Weights of a small model that predicts nearness at each pixel.
Training: 20100 steps, batches of 64.
Data: trained on rendered roads seen from a driver's seat, with toy cars, trees and houses, 145000 training examples, 8.9 epochs.
Rows from block 14 of the encoder of a small model that predicts nearness at each pixel, named by matrix and row number. Rows with one number belong to one neuron. Each number is 500 + 40 x the weight over its row's rms, rounded and kept within 0 to 999. All counts start at 0. Numbers have three digits each. After the name is the row's rms in percent of the matrix's.
After each neuron's rows are labels from the 100 images, of 14976, where the neuron reaches its largest size: "peak on" is the class under the peak; "colour at peak" is the nearest of a few named colours to the mean colour under the peak. Only what is clearly more common there than usual is listed. The data: rendered roads seen from a driver's seat, with toy cars, trees and houses.
# gate: MLP gate (encoder.blocks.14.mlp.gate.weight, 1536x384), inputs 192-383
# fc1: MLP up (encoder.blocks.14.mlp.fc1.weight, 1536x384), inputs 192-383
# fc2: MLP down (encoder.blocks.14.mlp.fc2.weight, 384x1536, transposed), outputs 192-383

gate.535 073:487461423473511568447492542460459469531559500464492444514497512507458499490418508562477469530472523566495478571554523516442533554480439527409487520521565524539562463510473517492485556469591445530468515531478542525479483451450462466582444500507419578532549556559546536516423480545451475509516479473481491450452504512453540541440492478483558473483491492453527531534527574424484521524535541498460490495479574546492455437466420466494484512522522519510519495508511475491399499495527481533470473504556474614507491526549444573506456584489521540523565484545502454484514511526463517422
fc1.535 121:478538548492513451510426423578552422546466475508489484422561380517486483470499457513496541514500460491474547471487462482499476505511563497545524485474398452477463522460483492461522493505494446524529514476511409410491425507543476567454515476509599468500443466437473490503511447478560527493503541561430506501586502423555475475499520520553480544502525432529536490488459430469545501430468494499520475484500454549541556526459498478529602491474495486561514480491490570513523455466401468427568500417435513495467463480510481442520526485513420486416454466482509511505520511490512454555
fc2.535 114:465529539520469508576461505479552462539444516473448470508572475549503478442421478564538489610421460492443494466523425483459536486523502513498497519454472477505520440458523543475487548495537478567510547506545459400484518442491507489529506496538502542520420501553463486563493525496532470531446513499507530514560546417513443415439520494466574538472508462486484547548519456461585509480483536542499456504436463478535554542523518540500633510562500412511458579508553545531498529493461450454536507494532482576485488514555488448510460472488454516391495463475486525464489505500465527481
peak on: verge
colour at peak: pink

gate.529 071:501482506508408465393463513540515435547489525475476402534537577497526511508513508497530516501495560504446453478467453537512462487480510497426443507556554536430483462531455527571476512423427489573544499448429456490443498473451451459512487505451546490495458418555466510530542490518515459525551486507498565498514481462476530536529531437403446513463492462562516586498537525511557513492487449525494527511498499424504489499549526522536449498494533510533388508516486579528532429535502487462481476518469489502475528501551534442568567498509536494532450535501462445503492542581530532482
fc1.529 120:522502511481392462404476517551536444522495512493442421516567577513513537502547532486518510491481530515463450436444459525538427506488534527401436506558566507437478501519472523548475543411467500555550488455422462485442515498475458469507526445461535516492447417587461518529526556508530439516558489496528544497512469479491500540495534425401469517456529455531512546500509527510558504509536449552467513514512480446517477532534529504549482475514497505524429543533489583526526449562481495449478491518476491526503527511578508446525569504536509490522466497516447489498510530590489535507
fc2.529 110:501473525526628507484530513483474514488496519483413514522465523504439494504532505496490486515449455535463491447507498449515486488517467447437485486517438561561503505541519381587466534558405480541517456520499463476467531456500492542501499508497502550379513518496470434510505538496491557523519477440488452554525541473504552531473535460618513501430510520434527533509493466509488459513546500568526513534510537461494489498392537450503522481488499476503479464470490484372492512480495513449543521469519497478484483440514509505484443519510531515544538512537534494520505444460540522500
peak on: sky
colour at peak: cyan

gate.198 100:494441461541541541481475538548555530534558478537526468500534529540466493475468506590479482500427441558549464508519457524481482523553550519468481582525553493498472526474414501477481489507478481483526548506514528421463489437545547514532507495459509573507485511443567531541441465499523465535509441529527513518552552446462505450527443510533586483510566418525475448549464497419475544470528537467398481469466500499494494490523453499565555541529574537455482466549501506481517511553506504525498574435421441516456495477466474507548477564430492508457527449534426460500540535496502549421
fc1.198 157:488472453499490547489486522576523466507541443563504463510530530535429505468478477553497457488440460559529462520512477512458494508547537562462495557536547494481482544466433517464480501449479430483514554506514529384460497481548537474537531492482510558528489498432545528554458489469553464515517455530517509506528554468449499463528465491473579468530579449573457477569471515433523520500531543478407475468458486491528466492545455478558575549538557533462509478529507486495558500540483524522489587407422422529450506499447482501520494559446479549439540431512402472520540522493483547429
fc2.198 145:460527492505437476510484479454473454530485603508504393527518566433554580525535501520451475532560519490470545471536516528461535484483469486478479515522481518450518447479430363474449572514516493536541508491469502479538531572521497455532528513517545442405474559559511391478517462536540496485535511484513515407541459500499460491555512477452472555471509492451506524518489460531558475531553494559502448469485549471491477540518489554505503462549452523546563526491494516371465543514493453436540488529464544507516524413493452495483500475529531419498489484546444476471514466571596559497
peak on: road; verge
colour at peak: brown

gate.127 082:487477455501510488522486521505541570534508537529582566505506517517465496420490527554501520534474463505499388590451474486535474483538499496499469533492563513497539536459520496509576466525501550480465574490570527516494443451516567574554508552432415504521464443500587538495482509518441494540502474538485450557513554502455534452498455553510517460521524412516471445481521508480454545493482497489433524588475539474506519457516470495441444540452598462493405517519518508497520481508579544523481550527499467539531550479463513535524459517498518515510479518499543488551468481488482462492
fc1.127 126:567497477485572552524569547471536480459548507476508532470476511438460539576469485519455499430491510483466572477537510530425500553500486509491523525531486477524527477453447504528503561547510505433487484478548592537544531495492526527470489527418490512493536507538495489463468519459465529447523499445551559499429513537450507501478389466534541509510533494513496498550479535471476481490497468492562408535429509419513546479492514497540413481491458428467534539593558478495466524455543529558513453565526427444459540516501444487451561519460561499588568509470446507489427554476568508467
fc2.127 119:525502489451485469441527563503468490530491480477550557564435564547519461591514479547559459399542618473526428465536491513535535493496506510481467532491489589510455485582522545498473579471522533521464479540475511534479536522498452432499426522541463405517552558544437537431512540482479549528506481515536470498475449507456512518469567492462475559525446554510473524458468518529545443595547498508529513470524490511540445480494572533511462548510470550498517425504464433540473481519484452523548478562509545503490525499445466553505593536458549542555582505440498454443451484523506478537
peak on: verge
colour at peak: brown

gate.533 131:539529467471463494544474500506498491507531499527514485534498514557432461474503520516482497469479510469554468510491486464457543550476474537545492518438481529477459477547554661485473468472502466503480548492450450470503528516481523469446441478466432534659522498521502585476521502486476454513443517518491442481496487506513486469458475475483490519506512514472451484563454586491477506506489509511456460536470460487514484486468522502514527476466499467446529477478468470678499540509515450469508482538548503540497494665488459496437448531454512612494508492494543488509499534481357475490
fc1.533 069:529485470412487455482451445488476445479496458510462573516535448557537537525542465472511473490494444513527470504467464542511472528464523528485465525470464423458481584433489545513522545458554452553493508495505458506509532520531485432506514487504536588542505430455525500504533509486486498510484469484509434490520491484492528552472522465528430503500497400494474451444509528495505508466542498461434494511478478542477435462520460460484527517530544532561461446463438439523514470497543569547491587407439538531500512526494499508535525442513476564541455341560491512482606479465486491518
fc2.533 068:536478509414475458412534535500443545498499444442544571543520451474482565514519494483500459565642476508560540474471496494505428552541527509483547484493459477488507613513540400534520485441565476494436500455535518455508439490503466508575542540485463552411535516580468534486563501507499466477485503510507460487475445495453503482479470448540521455526501458509449481526486520480560509401536501445527497587535509553491540479484512468498512509467502496487554512507482522386528515521495543525493491511482446462516523515435545508510469446466457549456497495515459501493559521555550485553
peak on: sky
colour at peak: cyan

gate.240 078:562493498536520572531450525499437532516447513451549529503539427547419435561475500553496510490458498531492497529511496550545492556508573525517549584474517566407496530556489490471490548517495530496484559499503517460480522484430510433474432547511476555493511480444490484541473453450468411540472463482585381512482536455507515416524555537475492438617448456527499501508436483450582505431524496454471521463498460494526521481539512468543516498436546456537487461561523503488529496530532431534498504491477468475455469491401473499476487550500564495477546435517466461465478560526490500516
fc1.240 120:552513509525493575546505544467476502489461543477564569463563420551411443527487550550504513489465452509473473526547485522508524562567532547504531580475514519445486514526504503461484594476496517481495551507565525474491519478445558451482426541489459540507487475461548485551481483450483407498458510473576392524491545467492481403495529513455535458599480443567448479509421493469545496453537511476463477489432480485527504433511525493575494468443523430493506502557537488510532499519559451524520523486485467479455470501380496527427470557453612533453540436489466474471482542530469499498
fc2.240 115:512485538489555465530476520484465489533447464510550520521579478488539444581514491441471527459454500544495528506470462514514490494478538468504500556468497500454508527528483341571439542498495489483520492469505500472483557497431592465438513536556526472374531511498490424495515452506504506512526511519601459457491431460556515516567549550514438479522481487500502508530434492483570502451514489477492546491492506514520511515512526510499488518493516556500532522548469539340486523540519473521500521436501480441502436418519448446474558472546547461497498444429484500470506509579598499506
peak on: marking
colour at peak: brown

gate.504 072:552479512493564511535497502549503532495466490468507439550563579508537472489542544526479544531514507508488454537442489516475501499444518520488464463510572495520443494558471516522546436513602454463493516464495524607489440469496437569400543476477474506528456452550490551511504507541418467495455575515492577469499451515538519429441459491562481528477492526514504426512475525496468537535454459512532510503511482591529511488523522470470507507459539480468474421441565480513557467519495492475473466581504522535536451533567509485495465497534484504456458533439503515538515493540471456550
fc1.504 098:509471530574479498490498500435556497533543549502565491484460462464491519523481523520520498472522488463518589477488473502517529488500481449564524532515405539537528498457471495521487531511395557480510526514464474457484525491462555438591406545482511491495548563472526491430509480484517541507526448493555465513473546538462497528614537549522491484505474449479543545468477472491511492442545539441464502506510471453421504542484518558571475501526467487557529538587468506496417519500484473507485461435531494470510543456457507465502554499447537485547496483550497467481491491483578500433
fc2.504 102:497509496494503489467516534559514493402528524451491507485412450545481492542496489501491534496438541484467478469528559518458444458524506495458500499517511511509462425530557694522552511457489550502504509462548522516479545478433471532552464536484444505650518521552477592497532563478419506525540518528503427496494496549440522506446490480495514506533513534518519447456495539490539461517429519439517560486444466428503451467544494531511435537538472469492507495503478534673459457456505476473518497533495501544483495555405482553458495500504529545513519483514496488503450514518407480478
peak on: marking
colour at peak: grey

gate.264 078:510515540490542544517489541470463501519574466497478539479458554485438534526523482508477392496465513535559502536496449490475506534522506472452504545486488538519460491502468516529449491486476386534498443467543438467537407499475430453455474511564486541512520535489480518549459548449544520518515508516491539488436535501533500460539509412525557464461412521541454487566504490404467495511497504502524483565502535539472449498352469538513525501554471514499483495510460438522441627505450437485525474493475537447439511525491475427484535587519525511553486528493439477496542465511525501542
fc1.264 112:597466542613493516500563527483478530482478497545578491586425530489516493549549550530479542434487501466489524489519518492495498512501506483489491489508556526479470469513480493533511566518479497410507472461436532574431640492504541467462525518457487496475565558534456506491534516480471398427509510444560520478503481499526539531488499486477501553499570489463497498563526527508513528464483509482488480448475419469467480464529578593609497457485506458439557536554507466496490511511532496526553494578556473480525467529506518504447514519428542522482593489524507564452452531498491502461
fc2.264 105:512509517460558504449492456498457547474443501579515458551442443523545543436481526484500419542543516474489463511548510506502474449524470531491524422498539522486529559525500467542520509550427535442469528472437553383449601505523506559590514495483470511480422448449533492518513451573500471496450504472437493557560458472506460471540490569553549477539590498481545457484561515573553503523506481485564490502570445491508410509485488436505484464414517520488512487508468500477533385462388535435499598488455505502551539520456558540581444474495535517431511456539455487529438514432527534462
peak on: road
colour at peak: brown

gate.482 099:556436459459490488525451477514514464478527589556465452547477491536531454482457498509520453529498564473498483577467486508485505498469449499538460500496490556519430462506490534529462501518471455536446507463455502505474566473449525462490526522507450484525519507472492553505450521490432514521455514508505526486526432593553500511512545544525490547538444472506505516458504538506490548495474525464493498493540528477439501487517511554510494454490494474504461423448417530564492496514466518504488549482552518505454500578469534490484489436473550568524481489498595520496438530484526489546
fc1.482 081:577504445398542555552493490452410490467504593503451439527465478538534531510509509498513400488523547523489529516447503559460553488487488465507475486527472507562440439518489479483412491553499450492468484501425526493536544519465512494473511507477434535458474514475486463511493494455454544489456548496501563476495488546522465495535526536578523466517440552559499508483551496479479545458459506485531456501547504479408484526510481563533490451452469441430479427472461535502536482523496463525463502470501534471450515507452564514452549482508534504486475482479499586511503563509580519522
fc2.482 089:630522455482601538481507519533553526408538558535484455470416500526511511546513476578564442428513510498444506510494471514518525498477538478466486466517503468547508382531474554478506460543486485499542468490477509529437495547496505482485485506542515460524494526460435483464560465434469514490527559458477522437482505540479500475436479525528553566499463481478501534475511535509465468504486513471639448462436456449480514514556479518537486479578477421535475486550497481533431462499457468548469449498473579410389536489508486518509555489463514494512460501526490524510494502432508583484
peak on: tree
colour at peak: green

gate.630 080:485483439524503551448573538527472459532500515467561493491520554521435477522454504505431495479447534537539491456488499505403522589463547512510506563583555470435531481507499498458442512479527423509493511530446501571559442495559479530541483522537471482494436485523496473527502483538462495477530502457585538480412537457467482455520462424453476561529507565531488468536476480474466419523479471517477414499454490466545475517532469481547431475508412429502510483513569486494540508542539449468453442552450531510437512529462475498455509539429510521501520556493501469537557548532477479468
fc1.630 146:475538555523469422526449475465529538479478480534445501491496449461591533494512476471550498530578489448487504524534497489591471372554450490500502438427446528524484485467504482513574528516482601486480466470547521443479566529469518480463530494493546486492544521473517516466497526487550496498496517524423468518576475543508527547494548583512510454481482434473528567435541526557540572465524541484504535491517532494456524480489510533484526531512561550481464536498430513493489483474472570543533571472556466504577500460507535526534479436568491471500461459550497558449452459486530535526
fc2.630 134:589514469422497470480482446477560541430517504534460456518513487492506522510575503474525446512568510483552469506504536468510449478537512512495445518463491528514445481478469674551495489482481461547504462515522483482486486559527525467441536467548464514626499527501467594513460544479533471478457554497478456466551475509547482525500501523508548508498499440440437513484511604528455494455527486492442463518466482504489498513510525541551539467487462478546512487499429513674434459577511576519540530459458478465451479559468518435452467487494527516454498462511507525469525473441405558506
peak on: tree
colour at peak: brown

gate.238 135:559523498461430520541468494540502491485513491474486480551486480518444464465502523522462522497482491493526491526502485468461538557464462546533486521433489502464484497531531667493466503446504460474502574499469465454484522483487525477447454476462445563680498490507509569535503526519476443498425523484493449475485496493523492439456490476482500500522487509496442497548480580496489502504471479505466452552452463511519467487447533483525522456460491470491539482486495477680493526521499439457499480503553465520501473666468474492439448514488521623503525467528518492509500569505327484488
fc1.238 072:365556497498517513491474507505567571547473483528545501461508524480536429527515488515519584432448483505514454517552520516526529498459507443541439519540491489543531484504516496489508449516480551449504443513483483500489578474504547477461482471455471451501522495529497490478500491523474487507512441533442470545545547449482478504583554604517466543507520536438551420459461488504476528540470507520437559407445487510541451542536489462485472508534539544425503494486465519505429443539530517500535519460506558564592534471545520484526521456519444463504484520497555464512534511519492563495
fc2.238 071:474516472442499554466466447439470522518500537477410508489506500472564501568490540561508517500483554544568550482467522509500499456481443490478443527448473501500504444598487568509554427454488547515482472501456477470461494559470476439480547428537559544521550516450551526420513453533516524473474605473499473440544439476485461539517450586440539436501436478529492532516514507501524538468524486475483505598454491500453421569507471527494518502440516544473510461498466538574427531493567519475423479500482574537557515529553458517542496468528534468439447520522491534465464477547470480465
peak on: sky
colour at peak: cyan

gate.411 115:538543475473454499517484494504503503509507495484477492507501471516477456461541522504469498512523480494524473534514515422489506525482473534557470500450531505480479502545565670503492516462508484493494585498473457458493492498487489476517483488477441531666523490527521610539536486492486462509443525499465453467507504514496520484454483463497487518518500496452446499510530584507480521521485474506447448563479507507524470487464517456493495462487487468520519497462472455677483519499506446480497490530553470561524511633462468506440405508498483613525520505520533483491515518453351479451
fc1.411 074:439544531485485481479535511525509475511425577434415587426495505472573435486463486490443518567508534499488549452507546486456463407500514388525515468466479479517560492468563502462508488572488514500566429506538484546497505501544452510481520530558488397497470508564481530550443463521551580509502519555474584508525551431501480557557578541465541509480466532456538501455484431574548482541454453537534499547482538517512494535495490489548532524515464474489521483490559483501450488484522485457531503524486519506505535463454501492472489432533526447497469544462555485559489523500520489499
fc2.411 081:483557573446482523552498446480491443466473529478419543473466524481521539495501499505465467457480498512563567491482501493493532504466488553525444513465468438455509509498501675541471496504557563531533491549503495377449494575458548470445499422512526500635442514486506567508486492518533526487462550499530507460520535388515453495453509516460535466474514541457464595554461515496570498501528451512501452534464461514506518494489548518534553509442462518510478524477544429671478545467463531429490490389518459445483436612503484497474471494502505527489564440475490521488486494496422547538
peak on: sky
colour at peak: cyan

gate.177 093:434524491443407460532526507560559443537558545499496534468486533550469410457499538426434473449495489481550462500498481414478555477486452529576546498514461483423476462444545535437517497470502460554450511495477484540520520498598551522428526496436484477522516497477552546487520455472527485453526490572522486523456557556451567526466517507478416543528481437524434515465523537527439537409540538558451497524507501546452482427465484537475477519526536495453482489452463519533514500549484535536536499484539456480511528516528486445492460517437486511538443518501582537436585448467497438525
fc1.177 117:458519527433429489543527513547576500525597505516446564510484532525493458493545579455455493411498479500555482510488503427539553500489519540567504458546511470475479442458523512477527468501553504509446500520464500522470483471603576495455524473424469535499510532494544554482519493437536476437555477572501492484478559545455583559511480490477466524464467415468396497482520522512424553418528562522424519539500502567464507447486494550454486529527529517445478500510457507512511533550494524525504469425530516509538554505560476439480488518468471476542460540502589540475569435492464448529
fc2.177 110:459486530485510561452528536499488447475509503436414546481522523492511511573474505438539518499446483575531548507562475530497536474479524469513493497549464474536499499506513336495550499476511525471510430463501446476515527451443483502521540503528556552340504516521490441513462497477480455522583515533449548478509504441466544543499490467456500516396444542494545564479504473447506513463501511452587539539543507498500551485505476495455510559503530495474469497506522498333457545470523445484455452503591551532497536460547545491534531468565455440538485560493567509503551514503593528507
peak on: road
colour at peak: brown

gate.558 076:418531512475480538458483437534456493470431483440466499564546547479509512498483407555436457597506488476510552517553450500510508515497522522440432479465472471453543436487505524472462530523520514555573511549537485438466489523486432443451494448555548473542461565451436492569472573524484484541520549434457529512565487440585484499482502425463512428467449587416467543560526480525552461529497508478501524497465535486578536521458456443489538455529477530567485434492544501514514533480511510451466491463528493484516456496519456524547503447556471479464474510568476489501472438479508567502
fc1.558 109:459489495527341547499497507534515432462513534522441526505556484447507438433499500492418568479498478480507605500517500492538568519463516537508429504523534462370536452517453510429476512461571512502514525552493501451505460473493512475444500437535563496523500484402494504548525501513524461466519581468549522489506479514524507508508431476386441460493462520525493582511505502564518497529446460465536543518429481485526521509537543518502479436444487565538529517527547538501684505471551555486387479437499445530504453501476481488481492469499482499508436517488495534531483503475487499532
fc2.558 121:435454500520462494550557513515505512497474456520490505524459522539484454526473456476523515591500542515523493513546459492531462490557428430481542444536467523467509541556520363578508469429443500549457481532543535464502532502514468439553526522558505508374563498509513436481540515513494497515414445485446482592454529570457505456501507528433566470564465526569485436477507505548522481498516541508548552570556472516498518514502505500524517543567520500433500477418479483368523470524512487538489566531472478496489435476447553557581519501466470490445522483476533552490471481509553434509
peak on: road
colour at peak: brown; black

gate.477 073:483611510487481528531536452449466450488426579443434543438491519508514493481497502534513465469504508458478547498490506488508537504461522537506447452504496417469564478469486482489468554526540504541510521541479484473518504434494449484462468510484498535507425472502539477450475487543473492528469565447470481543510551406535425467470511539509530465540440534497508542531496457534514491528553496542479383484487564514492498509496467467557569410432421408497519519492578477496526456478532460405476432480565530541536478525471513580466441529537444496465514469550496518475518517533495550515
fc1.477 113:432597484505482551547523409481466447478439575463455551464484469501539504458526469567519446502507497439457520512530505524502520491502487582490491479499473393470543389443452503474479546530572521543523536506539514460511521449475446501474490469455519525518476488466527488496507473505485480531437561453448468544537567447531434452495506530487561468555441484501465527536503470532518512494525523505470395494434569487507502436495449492588555442456460429499507549506532484504527463409544451430450443471549510534503478538471503619476423498541437491472537448572486538478478522528508532478
fc2.477 111:456459507479502480511511482499521482457490434487463519544447498520495515518518470530539508543492481486504460505532537489552481480535454454493501507479450555473477534493454278487467511495465510480508424485555521481466538494534490458515508546531528503327546505497482374549447575479526471506512495498511472532513461557556503502521505524485523509534515476489495506472534458505507489503571491527523501477559522481513476459504499509500518527538506498512512499479403492297549462502527522517598536485481474456499445346498535504508524580483521394507549523488478496448499488482593493521
peak on: tree
colour at peak: green

gate.85 129:524522508467482490511473518523499509511507472515497475550482491544450457479500511529481494508484470465537497519500471454450539568484436522530467511446457502505480504524541689478452482489492483481486562531485463449479526504508509487463423458469439530687527488526503596503520503493481470490431526493469455494512505510515497469479481454505500493521503483468450485549508572507491506510491502531461451539494482496514478506429506467522525430501491456485535475482460464691469514480503440479530462507549489546516470658486462514458445504467491620490495488520540477502499521463373470473
fc1.85 077:519483551516471536513499548554546470562484572534517565480538504505568438482475517499475552542524469489489499516561481506521520439496542429552532436469533539488530566455513482519531496531464506445502444493550508481535477443473450500546566570515482439487497441543463501548514414577535461540518450553518517514479481495507524503444481505433533589496493491499461489455545492501496563520464437503556435543581583521536546500478482435514457553544521450513529566483533460493561479493491460528512512595529511539446603513458532485531492515526604499584488566447544422550509510478565448541
fc2.85 071:555481538520484538525538495461534492486497512497529446486501468533491544486485519495448496503496524517558507545491545505499474507490489489504538491502503472495472474554505679548535535568459547507523468521502467445489558495484525523484483466534530523624545544563447580532448498514551474500541425495458515526520531495531530486479506526566499569515516549408481429511516520487470530550564500523520456496521476492483485523459541510437524478562495523477483502534475452670459556469416473506599532557513552546541506574538476482426469513509492451550516480512508492519462506475397556440
peak on: sky
colour at peak: cyan

gate.412 111:509525492491462513540439538517475509531485506511509495529492506496469439468522535528480522495471463494527484569517527446461541521470463539549503516442521562476479514518554648528501508460493507459467589488478494466487473508452529494482469504476431515637479468517538612532538462492488470486427527488477418445526515512500512428484481501484507532516523471460428486512488600497485539486449473517452459565471496541537509479489528492478485467445525455514482496502469459661501529486516459485508503492534463531536508641477451503455405537502525641526514502481545476500500506449390497495
fc1.412 086:466533510474512537550562503524493393530495552468408528461488554501432508490440488512436513504505541528558555471502525538448531506493491442511558498526447514511537504471538480470493451505473465469503397543481487556556477528582459548498525484576470457479548514493500492549477461504518551467479500489462568506473535472515476552565534510495574504476474539486623547479517453518494498511465458571576457513515471479477481506421486490567496494491467429446567494482543489469459500451513505479499470519501560510478524465468562489462541545512496459495470531468549509566495546465532443504
fc2.412 090:513542536457534510577483519516513522468500529543499489456456517542494497518506473500491471470445457525542538492502455511501539512466549567523457506479512411445527511483509671506432441535556472521528559508496506475490510586503542486472489444538455464643428506517520552507493407467474475488519541506505454458532490442515488455512516511456514499498541499431448486540465530502535446499458497481471485531482520487544500483500460516526522499501491485497509530530501412665497551484486442444483500510469525464472450571454482484467454464497539532501518421495500480474520508488338513502
peak on: sky
colour at peak: cyan

gate.322 082:497458475500464506526512519526444510517449497544515515540530559462465424479475509528491533506484521495495500597511540475491530469450506583536459527446552548427445583563482524546526504511543460452493531463472524550522456519446470498449500507477508478516468456510544536517514436485459474505478514486543478453494456528531567476446454503428441512527486560550461496528501601556467504534479466497512498498540547515569486453525551484478467515422565479475432441447570451541560537541546532531505496574493449504527448541462505502495407547509546577518495579448546457520507458505488488530
fc1.322 094:513441502519444464455530444534465512517490475556511514559495580463568401488503506538448507556483509504466495547534524491502506473486503514512427538492548450390470514494475476522505542517464505469509520482458502548536448535541472447460526469498583513479489476468522479472515471483465450470516511489556554537518477513551546520519468528414456478538476550564467482514520525543437497476545486517497518469513502459544485497550515523474449486455552422468421402448529473487579533536613540566530518565499523509534443493422528498530439532544545530451471577453519545465519449541499551506
fc2.322 104:530424498423466502509499454456464520501465459562488505517578540474558495531533498465535488521567450534488498514493514521513518486496529536542481474536544472479493603530482502509484510495553434472499501462481497503512450559480498435449561472513547481471493506508498534511523402457503486499491557470494517485503434473553556474481491481451488559497509492522421537501532548521453490459542494484533449535578619593582564474469522507551484516421526492532483432504518459501564531556438523539509482447483454450504443497537492479515469543544516522517480570448525526471507513484499459538
peak on: marking
colour at peak: grey

gate.542 069:555551472507500464524515470494475559383474461462520522510512439469485542519570513523501515456584465467556475487506524517553404515558524557546519503462532588411435511547483524471499478494498468415522478465500543479541501572565497486514467475519496510512538467509488526540576480525452430500421529435478458492495478489536465486511473487464495495569511448521503466501533546553507469451449413499511409464457457450515460461493533510553488455508449474504556490412486443531541482506415523505538551525476497465471471543458520479512451528465569530493462465495461458477490545469494496524
fc1.542 096:527481457470506454518543482484479555374481449461463522516532422467499549577600488519561530465562472465587504482495525530560415518554514557542495513432511542483459533521493522475511483482490481432497489493488531483521492597514522456534484463492459505500558527535486527496549517508427493491431500414547419499476463458536525508505500504495475499574480453510477497488496534540536460443504430498496459474454475435476448473491561559597484481479416488478546464484471435535509527477442537502517542465466515448463456542401518465423451555529574528494499481485472485469434548515467475511
fc2.542 094:470486476445533528518527484514484515511522493488479437535568524531461585453508477468529481498514497575585515521534498540497513528500521547512511446503500471555501475459469331373507464506607453496455474458477481499525479491524496510488527510488487517383524531446494450551510505439510493493560480507521512502477500441526462506520561515549492515525471474527435562509519499430451569439510523527463478493544502534446460476499497531506522520477548534418519470492480499342546524503499513502484506454524545501496576460509518482508514503542446484488533546500469525465578541526565501488
peak on: road
colour at peak: brown

gate.555 094:589423434419436534472541515466445516474527529483448443556478475496536543508504460558491417523584554490580497535478508527506507521531491511460465501527544536489484459541545522461438520537435413517452483509472561495520506520552486461525482549472450460531518557463471519534498488477467522572459542452499548443521447564521483529548550494473499479552437475499441494494567462504494469537517536508478447534503529497457439460504510581512530464504448459452513401538465478522512483531456497584514549527471535465425569550416508496450550471451605533550467533561497504506465544498496543437
fc1.555 171:420557585592538440526514520529546525524462457537537542482519546437508433529513533425502579466435469484398517459502489495477477405485489443536551502489430465482510558446462474567533486472517574468550496473532441498472499500463532513464528493551579507464524480554496444430491539509568492428547448548505466539478518443484529486486448480496495523423552552537582538499472512528503495461490454471511541513508457481550581564516532442514464550488535540546494576470526489478531523485542513426508446514532448527578442438566472493562457519538443442478539488438512477508481481496511445557
fc2.555 148:426536532486476463514496466516484508494489424483549526488488505536453447471479461454450520535431511532527502487480469490459487482510459514537528470509451473441505526478526653549521421447548505548482580517520471466520444519540529502488493479499503523608501526511518597465515534469494483465450519521449411590489574451496518487506503518469506414532528513509474451539447537518533497445449564447427544527483510547533507474523457470527541529450515558498503516463458487668511503467538502427449486489562429522554404582503513518516396510520392538458541428477508487474527485522360470490
peak on: tree
colour at peak: green

gate.138 083:538496495445534496524470530539487513538548505481567548486552491581471415481506495534499466436477509505542448545544485411440541548517482548522510591426524576456473506532490536463474468486488451531450544463522528502485533443471546484427402516474394550529508404462549517520500457485455500516499517522511445472524495554462557460503485512552503499582468455552404461503446573461485516460484526514495510476511495498514479388460453472469491487500574512464460496514465509549522494517511481557543535515516480514501494512509472518507412514430561540513468480455504486445496427530518481521
fc1.138 107:485519490460491532529499483574565511508564528501484540556499484569422537471432524535484471456475451519604472528496498430568512570508508608470507491479525523505487489456498545427569453472571501492462561525533467536458538500548540584448511407443435535544481488495487569580547566528477464465472474539543519544519523490484483499424550463518507523517519454458392469497496560466525588507518529520427477475458466544506488428496515524473532518506548480460452495474542448529500591547473560479475565476477476508486514540512447488474506533476516558523483465531482527551538442487413516549
fc2.138 115:479510520486500485531534486511526490486508488511436477508458512495489568500480505569505511482502476516506573480453500507524528486542519487483524494490478507506496516471496185487488470507538486519494440521517497546477455504528503528465543450514526490274500494472456410461472570532518518468521523514531602540460502469492476464502503494485529473457483489523499535483501450505513525550468511494525456503505470525486507462516519547530521499477514473507472504521535481222500481489506562437433498460530477472478446403538529526542553524483527444490475457516478542531511501523643459564
peak on: marking
colour at peak: brown